A small model that predicts nearness at each pixel, trained from scratch.
Model: norm layernorm, patch size [4, 4].
Training: cautious_adamw at rate 0.0018, 7400 steps, batches of 256.
Data: trained on rendered scenes of toy objects such as cars, trees, mugs and chairs, 97500 training examples, 19.4 epochs.
Rows from block 13 of a small model that predicts nearness at each pixel, named by matrix and row number. Rows with one number belong to one neuron. Each number is 128 + 32 x the weight over its row's rms, rounded and kept within 0 to 255. All counts start at 0. Numbers have three digits each.
After each neuron's rows are labels from the 100 images, of 14848, where the neuron reaches its largest size: "colour at peak" is the nearest of a few named colours to the mean colour under the peak. Only what is clearly more common there than usual is listed. The data: rendered scenes of toy objects such as cars, trees, mugs and chairs. In brackets: how many of the 100, against the usual share in percent.
# gate: MLP gate (model.blocks.13.mlp.gate.weight, 384x128), inputs 0-63
# fc1: MLP up (model.blocks.13.mlp.fc1.weight, 384x128), inputs 0-63
# fc2: MLP down (model.blocks.13.mlp.fc2.weight, 128x384, transposed), outputs 0-63

gate.251:143037116106148122099056139255119093135144100122075106122152101136137123144125126128117150115134155137220151150132108138160106147137149123122199153053164088096111116119138096135136183128163087
fc1.251:158088044123111121100160122142141077129115145129126113135094147125189130121122095144131199205110129132107127183113118186135084087214111134128166149151142120043042128144144120118134163113132130
fc2.251:112113139102107201140129142079128156146127089211108160111131124124164196132109127150106157197127088157083112138127130157103078089177124143126120104057140153136082098137096127201126078124126123
colour at peak: black (39 vs 18.7)

gate.331:142056145128145132116153128149127122124131141090166138182133137125141198132129148115132075163026099129185145116124121146125138101117140119124157098125105158128141028045123125138123146140156059
fc1.331:146154059138060118153129127136103058171125130128125131133114121129131105126122128126161173050155161114101135130114150132104132108128092117128119168094255129134120156193158151096122123141141154
fc2.331:164098121147172166114135127163168136082134137128140167060090114108148155123129187115168125121255119099161000128151161158129102196101130118184162119128075077078126054122121102142144124123106100
colour at peak: white (34 vs 14.5)

gate.58:088128092129219132154154156132186177101177130071173121110191118126129042137128110129129145115137122132028170155114174106187113126125132123111128133088120142120132130131149128170151136126100082
fc1.58:099135118146154111127165123131131219090167122108215159117139129014101079128105130128130127126140127127081130140127187110146157135127095125099166129110138164128131155081134134131149129099060130
fc2.58:128140103128134134128125128125127046130141168130096120128128128133128129221125128116043128128128128128159128128128129149129105109124128153141096136133133128137117126128139128129255129128130115
colour at peak: black (46 vs 18.7)

gate.265:130131174132126105138154130001087114105172146115104029141136111115133140132135134120111080016124151123100130135084113130117069119131137129128089130140115133208084143157142137164131131119123132
fc1.265:109075053132162089109123132145158109141131099113152204158113138179156102123132140130125074068091137129132080125157120074194131162139122150114151122087134112112078116127152151118125081137114145
fc2.265:112114187120132099125142111116122102058163060146126102134130124109131126114094120136181140114130166129143129165133154039147134066133139101144089122051178133135199185105094191122122228144139123
colour at peak: black (45 vs 18.7)

gate.94:117128212130193127129130126123126055149070081136125124128150125028120185131057149131135122131130143140129129131119128143097111165153130148116148101165159127087092035071162112188120135115175085
fc1.94:120216124127134106181150120027064083096229129188122180095128122152116168120141143115134068138151125124101123128126136120086130092141133102125124117109165104208123137139076127117120111133100203
fc2.94:136050115127142125128146155125128114169020126110108124129150117053097178145039110130126184132129161128112120107127128155138128158101162165114177137149160125097157090087193151125143128136102096
colour at peak: white (33 vs 14.5)

gate.340:129147128121145147169110120107109108122144076143094098084128117139096116134174134131094129058148177156109127157113138134104184121132112139066111114189112115118136213130141093129114166182124169
fc1.340:138158106137116119195153124056074160125100144158128115124157101125129081136146159128132082127174137126081146128137156131131130149090121044127109116146063110193125094159130156113128086129085080
fc2.340:138126066117127160137168137107157133138134166117156155119161113124111154146115134145130102255140052142140105151127102119118144100160134128132147121069153117132131000161153030134131119093130117
colour at peak: black (39 vs 18.7)

gate.71:147116158121109149148139130150155140148181020119123017143146110122126147115088068132104096136124159117125145149121087129138130046153155142115142148089154147182196124196176119088105174145131113
fc1.71:098186152127122120117135126091126135187127186136126118120128142180208106126163159126139128097151082135144122123105166139154130127130108127158113062162152101208123139128122092149127139118128123
fc2.71:131164123128129142140132099085133119196126159122147137106135132149159094093121131144154022064132177126127139121107150131113151107102131124149125133136107104138180206101094097089135171136228130
colour at peak: black (44 vs 18.7)

gate.270:147024075147130083124137135095103128119098145143178105120136097156121078119136135126125128109100147126132142129111130174102177149207155164118105086088069065163131154102129135109143161169117129
fc1.270:128129101115162124116080128142125125121118086149137125123128130165132146130226051127111115096134181132119120223132125125153138140154123136060119174116169078111102150209084129049131118133128165
fc2.270:156123072104121160138178131133105100094096241151123164114121115195133122104177130165154229119103100128130131129112099124111110131149134115111120055086118127150215133108121134125129101130142094
colour at peak: white (38 vs 14.5)

gate.88:090133116224100133132130081132128123074230125098127087196041103130145107128044126091128128129130070105133095143190131129157160120127038131142146118133157128128096114129181126166128145125117123
fc1.88:128137134068182104109118162114120126145104130122130192067198130126066136128223207128128128130128133174117174093109129110081068126177201128093126093128111155051163151108124113135128132137110184
fc2.88:128130128001132116128129144128128129129128127124165131086208128127128124059128128210128128126128128255129128124128066126128128128131128128128127128128130128130128132125128128126065099128128154
colour at peak: white (64 vs 14.5)

gate.182:118183141123070038130107129135107115107122119120129131129114155109129203126160106127197203004120133126137121081130126159162163153126127078185153132170146173115098126180164130128107186134128128
fc1.182:152063111129136179100124123121099132106120167124149156105101164132105144128106128146133131169127125128155146101082148102136126086129123128080153149148117125102128070045185114161132227150076133
fc2.182:128118141135224128127154094197145137086135150096154136121110126139123143119108130130131130128124093121088077125131073112132084133136121112118124132163131091113175161087133123113125058117081131
colour at peak: black (47 vs 18.7)

gate.250:159076158114079073115127149171124112158121065143074168110121158088166137150136120149144109164099148133125143131117116129116115155178110104076194138072156112105109100162125118148130107119105133
fc1.250:130185075132151128107119126110087222089145111124158125152110129150120093114153117111125071079083165108102129128137129000140131149107118129099182098104067132198120193113101157135143097101133158
fc2.250:193089049133135116138148109126123123079111178094131189146132151099112089095178128139118194130127106127108135137117090111143152126153138123131102135094085145025202112156181137125128035118064138
colour at peak: black (60 vs 18.7)

gate.99:137197119131122113148153133126126158141103193127119072123142115139086116127077156122102120255128127126108135113119112079084087153110162159149162094106120133144144126079123130121131122170086167
fc1.99:115150148133002109166124144092195140129127111147120111079174148108113162147078076141136116148133138129079121107136124178120131085089178130129132182120127172187158120152127127081152151134137159
fc2.99:113119123129116131134089116188130124193114091124108124134100121164123064101098115142103192195124106124160123125130072128134114125118154152129111163009125176108147152138176125057121134148114128
colour at peak: black (42 vs 18.7)

gate.188:126141158114159179090135136136116232114179046132165136127086098008102130142211137128136134132123067131168139077166129085126132130170121125133144132076110157156108194063108135121094155120125127
fc1.188:107086163125161127116130117163139125219123084108136115179124125136171176127123123138138133120132076119187108169099117139169064066138114179140029122126170114116163095164181141123105147170132059
fc2.188:136133099125133075115153159134120128082090040155069120139128091129106174135096110123133067144129182132126127180139127121176255146103141137128152102107134117148125146130134143140122143129136166
colour at peak: black (42 vs 18.7)

gate.174:074134108188125129152130066146158102109175139137112048224044098129136128128077125066127120140128128120128128140206131128183175116132048128128201103138196128128126128129138162127128142127129142
fc1.174:147128161080143122141123177125127129135125129148120179050160109079099144089149209128137128152141177145127154074123128100041129128227141129088139088171139129117164128104112128130128107132113161
fc2.174:128129128000132090127128191128128128130127128127167132128230128127128125061128128192128128126128128255128128119128094125128128128130128128128128128128129128128128161125117128128038097129128129
colour at peak: white (55 vs 14.5)

gate.333:099148104166032130119168128184162079143128137077128105185020105135134119166128057128128112126097121090159121129146128139176128117080118128128127093131194128128131102143109128119135132135120126
fc1.333:098093128157126133139136077143128127127178145163128075193090130144122136128015128106112132168129106128100059155162133127212177092125070096153143145135138128141110140130208124136131170080131129
fc2.333:127126127255124173130128067128128132125129126128092126143041128127140128189127128076128128137128127000141128132128182132129128122123128128128128128127124128121128097134128128128195132128128114
colour at peak: white (57 vs 14.5)

gate.26:120241132128132127134126126096186189160149121093135218124135141124124101127123131115128101129120091125127147128140145138184145099121129102129138060088087139123144141145185137131096130101128142
fc1.26:128195147124144128138117132003154113135119127160081126118129145128145100125100127143185105202126110129089145128142183129125114176129167121197137117157115060132093139153117117151129125127130137
fc2.26:124132125137105207133137114201170123150126145151124131101104114144173126058176119127147123150137106118142105126135096171140128142088140131151145127209103069150223136156086128017132144139114111
colour at peak: black (41 vs 18.7)

gate.19:086140125207061128128128109126156127123197125128128128174047130128129118159113010128144128131081122106139128125132128146128192130128121121128137093140198128175127107124135129148128155128149117
fc1.19:118168129128127120161130128117127128133120079199131130133128128136132130128127099128121122134124120128100255128120152098128127128160116090043103124126126152143131205170128128128128144111168125
fc2.19:117127127129131130126146105128128161074143160151130028126130079127130143128045199127124102200135080128127058128227123121200125128065128129197113126081129128180072119140125160165139128126093123
colour at peak: white (56 vs 14.5)

gate.264:080134123223065178121162037126128128117128122128125107191050138130145118162061078105144127136094119068130128223164155128158147115113056107130163122141183128153127128154145121174133133129134110
fc1.264:128123116185105136136130058172128124078217130122128077172093112128147127128057105079128128119116114106129034186232130140179153117123061127170176140108173128127080080154228152133128164124113104
fc2.264:128127128255125141128120094128128126128128129141092126133022128133128130194128128082128128129128128000128128129128196131128128128126128128128128128127126128127128126132128128130201142128128126
colour at peak: white (60 vs 14.5)

gate.137:108113135184119158135130086129166127120228150121130113207060142131140126143127020129131157132079080082069128144135128140128169091127114122129132128143187127205126102128192117201139153120123109
fc1.137:145055156128173184163131128136130145043181182063115127125128130120128123128137144128161143125140133128128000130127097133128142121143132178224135136107125067128126033118120130128125082152093115
fc2.137:170128127127124116132124181120125117224081089133116195163128134133089133128169062141134200094120176128122186132029128144050063123193136131033129132184128125095132127145158093103068129118131132
colour at peak: white (51 vs 14.5)

gate.128:148116129135155127096148123153134142027155169098098093122119133120106085134126099120128131009161082126115162133170121123114132129124101143106166137176177162091125132065172107114131127140119154
fc1.128:132097128127130112114057123106096059164139129168089138143135111104128189136113188129140124111120084129197111113176130187124129129125147128119117098154101051161170140158130159129120100175089080
fc2.128:170131081112103119132140082180146097221085195121123120145132126138122112114130129131134128116127178134195123127122127160097124134111133105117144126141051128101164134095104146060126060083162134
colour at peak: black (45 vs 18.7)